From a checkpoint of a small multi-label image tagger.
Training: 9700 steps, batches of 128.
Data: trained on rendered solids tumbling over patterned floors, 6.4 epochs.
Rows from block 2 of a small multi-label image tagger, named by matrix and row number. Rows with one number belong to one neuron. Each number is 200 + 40 x the weight over its row's rms, rounded and kept within 0 to 999. All counts start at 0.
After each neuron's rows are labels from the 100 images, of 14976, where the neuron reaches its largest size: "patch colour" is the nearest of a few named colours to the mean colour under the peak. Only what is clearly more common there than usual is listed. The data: rendered solids tumbling over patterned floors.
# gate: MLP gate (model.blocks.2.mlp.gate.weight, 160x64), inputs 0-63
# fc1: MLP up (model.blocks.2.mlp.fc1.weight, 160x64), inputs 0-63
# fc2: MLP down (model.blocks.2.mlp.fc2.weight, 64x160, transposed), outputs 0-63

gate.55,187,295,227,199,245,190,200,126,103,161,200,206,171,328,198,206,198,201,209,201,221,195,174,284,195,200,262,207,211,203,180,171,170,267,200,136,234,160,178,201,144,202,199,325,160,207,209,222,256,239,240,188,199,198,243,226,200,201,220,197,203,199,217,208
fc1.55,157,231,203,189,202,203,258,197,193,201,250,203,207,300,184,294,168,187,200,285,204,290,95,207,192,200,162,182,131,235,199,218,189,200,160,200,199,201,202,240,193,236,198,200,154,191,232,194,180,199,201,159,172,244,230,216,91,206,240,232,200,201,99,200
fc2.55,177,338,200,182,262,190,187,206,215,160,200,197,199,202,201,145,168,204,190,196,189,183,200,221,182,205,201,113,199,202,57,189,162,229,160,195,206,202,200,189,254,103,156,200,108,241,202,201,192,214,200,198,220,168,244,268,198,181,162,263,194,197,218,200
patch colour: black

gate.75,190,202,277,215,201,84,176,204,308,202,70,223,204,169,189,200,206,225,188,255,202,202,141,192,145,230,138,158,166,215,222,243,189,186,182,195,216,198,200,231,166,197,193,185,177,191,186,223,213,200,200,183,203,123,191,177,152,216,212,141,129,205,114,166
fc1.75,148,88,209,201,221,246,235,226,182,201,212,199,190,199,228,218,181,100,153,208,201,232,202,196,292,203,279,259,134,211,203,199,221,204,296,233,317,203,184,196,185,199,195,200,144,203,203,208,209,285,204,218,200,227,205,243,182,199,200,201,239,213,138,196
fc2.75,197,211,201,26,188,209,201,180,143,233,202,209,189,196,201,226,149,214,199,198,135,237,200,138,178,192,200,223,176,194,219,196,200,250,195,199,196,208,243,205,221,157,198,166,278,208,280,214,147,194,192,197,202,293,197,241,313,195,193,162,259,193,219,200
patch colour: black

gate.142,175,293,200,203,200,200,241,212,231,198,180,259,205,156,233,218,200,295,198,192,198,112,227,183,239,200,194,241,192,219,223,212,182,286,213,238,94,198,201,198,200,273,214,203,225,180,157,206,201,188,148,204,195,200,152,216,114,117,165,241,196,181,286,236
fc1.142,189,166,277,204,198,202,155,187,205,205,233,201,200,133,160,193,222,171,202,234,203,203,203,241,197,200,244,222,193,212,200,200,205,200,179,208,424,197,199,189,153,231,188,201,199,216,178,202,221,207,201,193,217,220,98,202,217,235,202,179,230,196,207,102
fc2.142,191,223,196,198,117,146,197,217,235,210,209,218,234,172,199,196,200,204,249,379,213,202,192,178,305,245,244,245,122,219,203,187,231,232,202,264,207,200,175,156,185,229,208,202,198,208,193,122,190,203,180,193,200,118,176,152,157,201,174,194,203,223,188,200
patch colour: white

gate.69,232,240,200,201,200,217,117,200,210,199,168,351,200,215,226,202,231,199,272,199,165,198,200,165,204,111,194,202,222,200,196,201,269,236,230,202,201,198,201,84,202,61,200,224,200,208,200,200,259,216,200,231,199,204,180,141,201,159,198,198,202,198,184,199
fc1.69,200,200,200,241,195,138,232,210,201,125,219,167,200,198,167,195,153,201,148,265,209,210,198,142,200,203,200,199,177,204,199,193,199,135,200,203,193,218,202,197,188,302,189,0,215,201,203,200,198,91,200,192,196,200,199,230,220,184,194,195,197,242,186,200
fc2.69,227,285,187,201,202,196,201,60,205,200,208,195,220,217,202,201,182,152,200,201,195,200,200,197,251,253,199,209,201,203,170,196,201,197,200,203,203,203,229,201,201,201,235,330,204,183,193,211,229,209,169,248,196,200,186,200,250,155,186,208,200,375,272,193
patch colour: orange

gate.146,238,257,205,271,145,184,198,161,177,185,152,203,199,217,157,143,189,234,228,199,181,181,183,167,263,243,211,210,215,268,199,146,196,271,231,186,196,207,181,207,199,175,206,214,220,201,201,179,309,200,128,211,299,228,162,191,155,204,236,159,203,109,299,228
fc1.146,179,175,213,178,217,263,193,272,197,166,247,232,227,178,202,196,177,189,237,220,212,212,156,249,181,245,213,198,214,178,230,205,225,197,187,180,198,201,194,228,190,169,164,206,146,232,201,139,164,252,93,201,78,206,189,269,179,203,309,216,123,220,165,117
fc2.146,210,210,301,210,279,173,192,194,210,200,206,169,197,210,171,207,193,225,141,244,193,218,152,222,200,183,203,112,208,230,228,158,219,110,191,110,167,220,189,115,200,256,205,222,229,269,202,194,176,164,234,219,258,177,166,87,193,205,219,256,199,171,237,198
patch colour: green

gate.7,185,181,214,201,232,172,121,225,200,193,208,112,201,171,239,238,139,148,210,191,218,151,265,246,199,231,222,253,213,196,198,236,368,182,217,202,203,157,167,212,187,183,142,235,223,193,178,183,104,217,271,183,207,174,214,204,192,171,154,225,202,159,188,217
fc1.7,160,254,177,158,169,196,260,200,143,220,199,146,223,191,171,206,202,187,157,213,227,130,176,203,242,154,210,258,133,225,234,194,136,152,157,210,190,209,199,130,230,202,228,202,269,171,224,223,189,173,325,196,202,144,225,182,212,147,234,198,151,156,112,155
fc2.7,159,155,298,210,175,240,162,185,207,299,208,173,197,276,212,238,167,181,144,232,204,158,157,178,151,158,200,220,127,204,196,205,242,224,189,173,140,185,214,208,202,155,246,272,187,269,254,218,192,136,248,213,160,136,186,155,216,200,141,199,251,207,165,216
patch colour: brown

gate.33,220,168,226,266,193,212,193,194,200,182,187,200,201,28,201,200,277,202,263,172,203,211,230,234,200,237,214,200,188,202,238,202,207,202,219,292,197,200,200,198,207,218,200,200,199,201,204,102,269,196,206,245,292,142,130,187,251,219,204,199,162,200,220,245
fc1.33,201,399,198,199,204,241,287,96,202,191,251,201,201,199,201,198,115,196,183,197,199,189,179,201,211,192,200,200,199,169,193,202,199,191,196,200,213,202,209,170,200,201,190,135,204,204,198,212,160,200,190,188,163,91,202,223,171,195,185,200,265,258,202,178
fc2.33,199,205,309,185,182,191,153,215,197,178,203,101,205,70,204,204,355,169,209,215,213,197,160,195,208,191,193,201,180,200,197,201,195,200,191,205,207,199,179,212,189,199,185,283,123,249,250,190,209,223,199,201,293,200,195,200,186,218,184,203,207,210,202,257
patch colour: pink

gate.71,200,199,215,210,200,146,209,303,197,196,189,154,202,166,194,194,193,213,200,154,239,200,144,200,200,200,192,191,324,173,168,200,200,243,291,197,288,197,204,200,213,200,343,193,240,145,237,154,199,166,199,222,237,186,105,192,199,189,230,194,200,220,189,200
fc1.71,201,200,188,169,168,200,139,198,204,199,197,203,205,260,171,201,140,190,142,197,199,197,218,197,270,169,191,207,210,199,199,199,200,200,204,401,196,205,212,186,201,205,88,169,199,229,200,215,208,198,179,197,202,198,204,201,216,206,170,200,319,119,223,188
fc2.71,262,208,204,227,147,249,208,200,199,191,186,200,199,171,198,211,200,199,201,99,160,205,188,200,160,185,200,257,199,174,199,225,202,160,168,247,200,219,221,203,219,195,204,200,230,257,212,181,170,118,202,271,203,112,178,268,327,102,205,281,259,177,212,199
patch colour: brown

gate.89,178,173,161,275,226,212,195,289,199,185,263,118,214,202,118,200,151,133,203,176,38,199,165,226,199,201,216,140,201,197,252,203,186,205,202,214,177,182,200,159,208,175,176,182,128,203,214,221,199,167,200,206,211,206,199,209,248,160,161,223,206,207,199,113
fc1.89,178,188,244,253,233,249,198,200,200,131,203,198,234,187,197,165,192,200,200,201,50,181,132,242,197,207,198,200,231,197,143,206,220,200,282,299,156,160,201,199,199,199,199,199,200,200,202,213,141,199,203,278,295,203,201,200,199,187,183,305,201,203,193,159
fc2.89,200,165,157,200,200,146,193,214,189,194,217,218,185,197,121,120,121,279,225,179,193,198,277,202,220,249,153,172,177,254,170,241,180,201,256,240,200,203,178,193,209,185,159,161,198,102,188,194,214,188,210,203,146,100,196,206,317,194,262,208,197,209,230,213
patch colour: pink

gate.42,194,345,200,253,243,335,148,204,206,199,200,201,152,305,181,212,201,189,226,209,200,199,200,195,222,200,200,200,224,201,200,125,199,200,215,155,213,265,200,203,201,208,201,212,187,153,198,186,198,217,188,201,233,200,184,199,201,166,234,323,271,193,193,204
fc1.42,197,200,197,195,159,119,162,267,210,206,200,161,207,192,143,202,201,105,278,200,201,179,191,199,199,218,39,116,221,200,215,187,242,205,300,226,196,202,199,176,200,207,188,194,216,221,206,201,94,223,190,202,203,202,199,200,201,200,199,226,208,278,177,210
fc2.42,224,213,211,214,173,201,210,225,169,203,194,115,227,253,93,305,152,99,208,200,221,178,198,207,201,169,137,183,204,199,155,200,188,166,339,196,253,284,193,199,213,191,197,201,136,191,202,168,201,185,204,205,186,215,174,175,194,190,231,200,205,273,191,202
patch colour: white

gate.114,172,204,201,140,266,351,137,209,198,181,199,157,203,202,195,352,199,211,189,240,271,203,204,189,143,135,199,205,249,227,196,205,191,208,155,220,184,200,174,193,198,186,201,227,101,231,172,179,200,198,241,177,157,199,228,187,205,183,197,205,224,221,226,188
fc1.114,220,201,180,195,138,118,165,194,215,285,134,273,199,238,149,191,249,88,221,197,196,200,194,221,235,187,166,194,197,179,149,192,207,189,336,196,189,203,207,195,126,199,221,204,234,219,201,193,194,186,191,224,220,212,200,264,86,180,196,180,233,200,201,192
fc2.114,247,232,193,168,205,186,203,212,216,199,184,223,256,279,67,203,217,281,224,209,215,182,204,167,214,171,230,202,191,198,118,240,154,215,247,190,209,202,244,199,139,217,308,166,209,167,204,218,226,197,181,175,203,210,156,126,163,119,259,175,208,189,176,142
patch colour: white; pink

gate.57,201,241,200,265,145,400,263,201,200,201,201,227,200,171,215,205,196,204,191,191,175,230,200,263,202,199,195,200,95,187,196,202,201,201,123,183,201,200,219,197,195,200,221,144,164,201,203,183,185,183,184,197,200,198,200,201,83,227,214,198,199,145,216,201
fc1.57,188,206,140,236,227,200,200,183,207,177,235,274,199,68,193,65,217,229,227,176,109,201,202,205,191,251,198,174,190,210,204,202,211,204,285,251,203,205,171,164,200,173,205,217,226,200,114,209,196,200,197,193,196,220,199,201,308,206,217,269,181,201,200,198
fc2.57,200,238,239,196,200,197,146,200,197,200,192,195,200,94,278,159,352,233,201,246,146,203,180,211,200,162,250,182,252,197,210,242,200,169,210,200,203,192,203,198,197,185,183,196,304,189,267,200,178,209,202,200,198,279,216,183,237,201,276,201,257,224,203,257
patch colour: white; pink

gate.97,200,199,251,209,235,203,192,196,55,197,147,224,155,187,210,117,118,148,267,199,202,200,209,278,202,235,226,200,187,198,200,202,201,189,224,193,209,154,201,193,203,117,192,241,260,206,153,198,200,198,210,201,199,156,230,101,201,227,202,171,279,250,243,199
fc1.97,208,176,160,196,125,247,202,226,305,200,241,200,228,140,195,308,204,201,201,225,200,297,265,143,306,196,193,218,142,183,233,253,201,120,144,175,189,216,201,196,202,205,199,200,163,165,197,207,195,200,209,150,119,202,215,203,153,221,210,200,200,171,197,200
fc2.97,132,213,220,201,202,193,201,135,135,234,200,180,191,292,191,124,163,200,220,195,124,195,188,314,76,206,227,190,183,255,167,203,162,214,228,200,180,201,207,192,200,152,171,169,201,209,228,200,210,117,199,277,204,149,200,203,216,121,220,179,209,219,203,193
patch colour: green

gate.32,133,261,220,224,118,152,208,248,205,222,200,118,130,118,267,213,200,199,204,197,208,201,226,189,152,223,254,108,177,80,216,207,217,197,270,200,149,202,252,150,212,204,203,261,206,154,139,197,195,210,190,189,202,189,209,204,247,199,188,195,200,213,157,216
fc1.32,205,249,244,236,288,168,202,219,228,188,161,186,205,281,171,137,110,186,76,203,227,306,183,178,128,181,230,198,175,237,202,262,200,150,159,178,180,186,158,179,205,203,183,224,202,198,144,161,188,202,215,179,268,197,193,184,215,198,198,195,164,199,131,201
fc2.32,222,177,229,205,199,199,173,208,157,185,196,132,185,130,202,242,215,190,211,234,204,268,294,205,201,243,76,175,193,217,178,201,182,213,196,194,198,213,204,120,149,244,105,199,173,265,143,141,200,175,154,227,233,167,182,160,249,198,257,140,173,235,168,217
patch colour: black

gate.83,216,172,200,200,177,212,193,191,199,192,197,200,184,200,178,215,276,187,85,203,201,191,200,212,221,323,176,290,206,199,201,243,142,317,183,177,217,122,203,229,185,198,150,222,205,206,106,197,109,192,196,197,203,201,157,158,207,154,198,195,206,200,174,246
fc1.83,335,273,207,118,197,200,176,211,144,211,199,200,301,240,343,199,177,218,215,194,169,201,201,234,204,200,210,196,203,118,238,239,182,223,219,201,194,253,197,191,200,149,192,200,198,199,219,167,207,203,230,202,200,199,219,151,142,212,209,227,270,240,200,196
fc2.83,200,199,200,200,152,200,179,165,157,173,200,200,119,185,200,201,139,229,217,65,199,201,200,200,218,199,200,200,180,200,206,200,185,269,200,199,200,204,200,163,233,199,204,200,210,200,254,200,409,201,200,201,178,201,199,198,113,235,200,241,200,199,196,200
patch colour: pink

gate.88,176,197,174,197,204,196,196,199,196,149,208,256,194,215,129,192,145,200,200,199,199,306,206,174,181,208,157,260,240,101,100,202,129,238,312,244,225,132,145,211,187,213,203,200,203,201,200,194,234,200,200,273,242,208,247,204,200,234,185,206,205,198,199,124
fc1.88,200,199,218,229,206,204,238,214,215,212,201,144,200,251,203,317,215,211,218,225,209,185,181,198,199,204,329,172,223,200,190,208,186,230,125,123,199,72,311,200,272,200,202,205,206,161,198,213,202,200,195,187,196,176,192,199,128,267,200,198,171,205,197,200
fc2.88,192,199,213,198,201,217,201,152,204,219,216,219,199,182,200,210,197,61,161,198,177,189,197,199,154,203,201,385,201,199,200,192,202,229,199,194,196,213,135,199,179,194,198,209,202,230,244,207,246,237,171,199,201,204,214,211,185,196,193,205,362,194,195,220
patch colour: grey

gate.132,200,192,207,325,195,171,200,190,154,200,199,219,118,198,165,201,201,203,200,212,198,158,200,65,209,148,198,330,217,201,222,199,237,199,182,215,201,242,252,200,195,247,201,207,197,201,201,160,200,250,200,200,203,281,292,182,204,167,200,169,205,257,235,200
fc1.132,219,322,200,244,287,200,216,237,198,190,231,133,188,199,166,200,198,207,200,200,200,200,200,191,200,201,219,211,156,205,196,159,199,111,200,177,190,185,209,230,200,338,200,130,201,230,217,220,202,105,187,200,196,200,200,232,200,119,201,198,192,275,133,149
fc2.132,201,190,186,26,200,201,199,197,211,226,201,194,325,199,231,164,196,200,196,196,199,230,226,218,204,170,209,200,271,187,260,160,131,200,242,199,174,199,170,198,201,161,200,197,156,200,114,197,199,199,221,202,209,184,176,192,173,294,206,289,218,164,200,200
patch colour: green

gate.111,199,299,215,200,181,196,239,199,200,182,310,198,199,180,202,182,200,229,199,200,202,199,207,208,219,202,162,232,199,194,186,211,198,183,192,201,257,200,200,202,234,190,199,233,229,198,204,210,203,292,205,228,202,200,200,191,197,228,198,181,365,224,367,200
fc1.111,202,281,139,124,214,144,127,225,149,209,204,200,199,200,172,199,201,168,214,200,281,200,55,158,196,195,273,197,191,145,222,81,210,202,202,169,229,160,208,201,200,201,242,205,198,196,145,220,118,197,206,203,210,242,191,184,188,184,224,193,203,198,171,179
fc2.111,205,189,210,239,197,224,273,198,198,225,210,200,203,174,302,223,198,199,181,144,194,257,208,207,201,198,204,397,202,210,200,197,200,193,203,199,200,198,197,198,245,203,262,203,202,153,174,204,210,182,201,199,196,200,202,160,197,196,190,192,359,201,200,207
patch colour: grey

gate.115,235,199,129,246,184,189,253,201,166,162,220,239,189,203,217,198,204,205,219,274,189,203,202,252,275,150,136,170,225,221,174,141,158,184,189,177,199,207,198,234,247,197,194,144,180,152,265,202,214,213,229,203,237,158,68,206,238,205,250,186,206,223,73,206
fc1.115,208,104,199,166,208,210,171,183,250,184,242,215,161,228,224,127,201,175,205,181,184,177,237,189,191,204,199,246,211,151,204,236,227,188,124,183,142,222,189,208,199,191,188,189,153,204,209,194,200,216,116,119,212,153,323,196,267,199,122,170,289,228,204,144
fc2.115,202,172,278,203,214,185,267,204,208,233,211,198,141,209,181,213,198,193,183,202,218,151,269,109,163,155,221,172,249,202,195,168,255,209,174,183,231,218,212,190,210,228,167,206,190,374,213,225,196,155,200,201,298,181,149,185,199,202,183,231,261,207,246,218
patch colour: black

gate.1,170,198,199,210,178,199,84,199,141,200,55,199,210,228,200,188,191,202,202,193,207,181,212,198,199,201,244,251,213,176,235,165,194,197,351,207,180,216,202,200,179,151,249,184,195,191,299,201,201,242,203,189,218,200,236,180,194,262,164,187,226,199,204,269
fc1.1,141,139,200,201,191,198,109,160,107,198,182,320,201,202,200,194,195,204,200,142,207,156,201,200,200,211,158,215,200,129,207,197,177,199,261,206,199,257,200,197,199,179,200,205,198,200,229,200,200,342,202,173,201,296,202,186,191,228,161,200,207,194,263,260
fc2.1,383,200,182,194,127,224,199,238,201,202,200,201,198,190,251,200,225,199,291,220,161,196,199,200,191,226,298,199,210,195,158,229,189,206,200,200,199,204,152,203,201,256,200,202,199,193,199,355,202,201,211,199,197,204,133,202,199,199,184,196,207,200,205,192
patch colour: green

gate.4,263,194,290,200,234,211,206,320,255,157,197,195,204,188,88,199,131,204,229,83,165,202,205,200,192,264,182,224,210,181,215,200,195,219,201,291,195,201,220,193,199,200,243,179,199,202,198,140,172,201,202,228,260,200,211,191,205,205,216,230,206,219,293,203
fc1.4,125,235,197,202,197,193,206,200,212,323,203,201,197,206,299,194,243,200,166,326,291,200,173,183,280,122,320,193,139,199,180,198,212,199,185,157,202,188,200,260,203,212,200,204,204,190,196,202,197,197,190,200,202,198,196,189,168,161,193,202,199,197,161,182
fc2.4,245,260,200,227,211,229,215,212,207,148,161,160,199,143,198,319,203,123,200,190,187,222,82,197,151,200,161,185,274,135,208,176,213,220,188,199,203,194,240,192,189,192,253,197,192,206,204,199,187,251,197,200,246,311,192,177,94,198,185,234,219,200,211,201
patch colour: grey

gate.116,208,293,199,202,207,296,200,202,205,159,109,230,202,200,202,200,273,211,229,200,204,243,263,201,165,201,189,201,294,175,127,196,160,199,189,230,201,212,172,200,217,338,224,185,131,218,240,166,170,201,229,186,200,202,210,200,236,200,269,227,200,239,169,150
fc1.116,279,107,197,191,126,106,219,202,213,189,199,245,199,200,200,193,198,196,200,201,143,213,244,194,201,202,155,200,156,192,209,199,206,199,190,203,196,172,211,217,206,200,187,194,212,243,199,148,177,219,198,125,196,23,214,308,201,200,172,147,220,176,211,198
fc2.116,199,200,330,222,153,233,201,171,226,200,352,151,249,286,201,132,215,202,255,195,244,178,128,199,230,217,202,262,197,227,199,207,201,221,262,193,200,198,195,212,208,186,202,155,201,205,201,117,256,191,231,195,170,188,156,186,189,217,227,181,198,203,201,228
patch colour: white; pink

gate.47,55,167,204,189,200,192,200,188,201,198,141,268,37,201,154,202,183,189,209,191,218,161,198,199,201,134,167,225,205,200,204,201,216,200,199,214,202,177,193,200,206,169,211,282,199,199,204,200,205,226,130,205,216,331,200,202,198,154,200,199,200,200,215,224
fc1.47,255,198,197,205,199,213,182,200,161,202,210,200,361,201,206,195,201,201,59,200,199,198,202,200,192,292,243,191,196,201,207,200,118,198,204,195,199,200,201,199,195,217,200,166,205,169,140,160,66,118,200,188,190,201,212,204,205,210,220,219,200,217,187,200
fc2.47,208,247,203,202,200,201,19,207,199,190,213,199,197,190,200,183,188,174,200,201,208,165,200,201,200,292,203,200,202,198,197,197,200,189,237,200,178,258,200,216,172,302,208,171,175,198,201,327,217,197,196,204,200,204,68,200,229,216,168,198,199,201,236,200
patch colour: purple

gate.145,182,201,222,187,193,201,204,0,197,133,164,200,204,207,173,207,218,206,201,231,200,181,200,214,203,208,199,196,199,195,198,202,201,201,202,236,209,121,200,200,181,198,204,271,200,200,206,218,200,326,204,197,206,193,263,228,204,298,198,260,203,200,232,249
fc1.145,143,224,173,212,222,201,196,187,198,117,199,198,266,222,204,254,180,202,201,201,205,201,201,186,200,291,298,196,93,134,200,202,202,207,204,230,207,214,361,206,200,197,205,204,202,206,319,199,220,213,204,209,201,224,184,203,201,198,200,208,203,269,197,197
fc2.145,203,263,190,202,164,153,196,345,208,203,200,204,68,163,193,38,161,202,201,200,192,197,226,206,209,194,178,185,200,302,193,284,200,212,234,205,199,228,199,203,198,196,199,189,209,238,216,219,201,198,210,193,201,201,259,199,196,215,199,207,207,200,204,200
patch colour: black

gate.106,180,210,194,210,199,293,92,132,198,196,232,200,204,183,150,170,206,241,230,201,198,197,289,196,206,200,201,146,268,281,200,215,219,192,214,201,201,219,202,190,170,200,54,107,200,226,187,158,200,202,214,244,209,197,191,245,213,210,196,165,257,191,262,201
fc1.106,203,186,216,227,323,250,215,184,174,206,127,221,201,245,211,233,304,181,213,188,198,184,202,222,176,235,278,196,200,195,200,201,57,197,175,156,200,213,245,201,199,199,214,261,188,200,200,200,316,200,222,141,198,232,200,222,196,224,203,134,201,202,201,205
fc2.106,157,184,211,198,197,360,164,200,184,173,199,285,196,174,208,204,253,198,194,200,213,218,184,119,177,167,210,349,199,199,173,200,200,244,195,200,156,196,202,197,109,236,206,183,196,245,203,236,182,181,183,252,200,192,158,199,199,158,200,225,200,183,136,200
patch colour: pink

gate.147,260,132,220,193,255,200,200,193,226,230,241,200,201,200,195,190,200,200,186,160,155,226,165,96,280,176,200,199,199,200,201,198,174,185,199,161,310,238,264,252,199,209,305,192,304,151,206,197,160,202,197,172,226,118,199,200,146,198,180,199,242,189,196,237
fc1.147,190,245,203,195,203,201,196,160,179,197,202,205,175,205,162,231,213,301,221,189,199,189,285,230,182,223,107,174,221,205,288,195,187,239,205,199,104,266,204,209,259,217,194,155,51,218,206,146,212,160,195,136,196,163,223,224,187,192,244,200,201,196,201,218
fc2.147,195,240,211,239,142,271,198,201,284,166,146,197,157,201,200,196,202,201,200,196,225,211,99,216,229,221,102,211,222,88,200,234,189,214,186,177,210,202,195,242,182,198,200,199,191,260,199,204,218,223,210,253,312,199,118,234,199,237,183,238,199,125,231,185
patch colour: green

gate.40,197,219,144,184,202,205,268,168,200,199,201,198,202,202,265,258,247,206,198,231,192,200,200,253,166,200,201,299,83,201,148,126,303,258,252,200,200,199,193,200,264,193,192,119,199,222,188,206,146,282,191,198,203,199,215,202,174,207,200,128,227,241,194,200
fc1.40,194,200,55,189,245,134,188,201,199,204,202,211,224,188,138,200,133,259,190,206,197,210,186,205,201,200,186,130,206,209,203,204,252,252,192,218,175,219,200,293,104,200,201,200,200,357,175,230,191,187,191,210,228,189,200,176,157,213,213,201,184,201,208,166
fc2.40,200,201,148,136,290,200,232,175,153,237,200,186,199,185,221,200,199,191,195,229,138,202,208,200,120,205,270,205,88,205,177,186,280,200,148,345,187,201,236,199,285,201,202,204,197,265,202,198,206,182,199,153,189,196,201,200,274,214,198,203,200,199,186,200
patch colour: green

gate.156,151,198,219,194,190,226,200,248,177,224,180,192,190,203,88,115,206,219,199,209,185,236,147,183,195,147,169,164,245,233,194,193,39,187,182,202,224,213,184,208,207,215,196,163,265,203,158,203,192,174,243,294,201,208,163,197,196,241,203,183,101,218,189,240
fc1.156,185,197,202,204,173,181,226,242,221,231,236,191,201,139,180,226,151,261,140,207,239,209,184,239,220,184,199,206,304,206,156,142,145,210,150,185,222,204,207,118,208,157,235,175,142,169,238,233,195,212,198,212,215,259,162,192,234,207,278,218,45,198,202,213
fc2.156,162,197,159,244,145,158,85,225,186,205,171,269,189,200,169,198,225,204,228,144,193,223,173,240,217,184,261,246,227,194,182,212,151,151,234,217,127,158,204,180,211,168,167,242,194,140,148,184,211,262,208,198,130,144,300,216,138,155,225,225,191,169,153,201
patch colour: brown

gate.34,195,154,224,204,201,202,155,191,199,150,167,240,217,181,95,201,275,216,73,187,241,170,194,200,219,310,195,264,181,169,210,202,172,273,248,193,218,200,185,199,196,193,190,234,209,204,211,245,168,234,201,168,198,298,193,204,201,209,196,199,232,205,201,307
fc1.34,278,214,206,200,199,167,213,198,200,200,240,168,179,201,253,198,200,193,183,204,98,210,200,199,199,209,77,201,206,257,200,255,169,202,198,198,199,195,316,208,200,199,160,238,180,188,45,185,197,197,188,229,201,200,195,172,228,193,207,237,205,197,159,109
fc2.34,200,200,203,196,199,174,187,177,179,203,182,199,278,201,160,232,246,185,23,200,240,211,191,199,205,309,225,203,112,203,203,200,207,291,198,201,234,198,199,202,200,199,155,188,215,147,200,189,133,161,200,200,80,201,209,200,195,201,195,205,204,186,199,197
patch colour: blue

gate.61,199,202,201,18,218,200,203,207,167,210,212,176,197,198,183,273,263,217,186,262,167,195,201,104,199,203,201,199,220,232,197,223,200,171,125,184,206,265,199,261,203,200,223,171,237,174,236,200,205,201,178,170,115,199,180,203,197,208,203,153,185,200,103,185
fc1.61,207,192,149,170,200,201,187,170,200,216,207,200,201,199,186,224,201,203,171,209,199,200,109,193,200,188,211,205,268,204,200,201,239,204,198,201,285,205,200,242,172,350,217,200,200,123,205,218,228,200,252,200,195,200,200,207,120,165,206,195,191,184,63,310
fc2.61,200,199,176,204,200,178,162,212,198,173,219,295,202,192,200,155,231,207,197,187,205,188,201,197,211,199,217,220,231,200,151,206,203,191,254,223,210,194,194,201,202,292,201,285,198,56,202,217,270,209,202,171,143,161,215,200,161,192,204,274,197,206,185,353
patch colour: black

gate.102,201,218,199,205,166,249,156,240,255,169,196,198,79,197,164,200,201,205,246,192,228,176,202,202,222,216,232,202,198,202,201,204,205,238,272,157,229,63,211,231,234,201,131,233,231,199,288,252,201,182,146,189,205,230,134,136,201,135,199,170,215,200,140,220
fc1.102,196,117,200,192,206,216,203,120,200,266,177,200,195,202,199,228,225,207,227,178,201,203,203,198,200,199,199,203,209,171,196,207,200,208,202,240,199,203,0,185,198,190,201,292,199,205,200,228,214,266,206,200,196,199,212,200,200,310,196,204,203,141,202,267
fc2.102,204,188,146,195,141,207,200,197,199,110,199,225,199,180,204,151,200,248,150,200,200,200,177,208,199,206,200,257,199,203,222,201,201,195,202,117,200,201,389,210,200,197,208,198,200,200,201,166,203,193,199,190,291,199,216,198,196,200,203,234,196,345,198,200
patch colour: red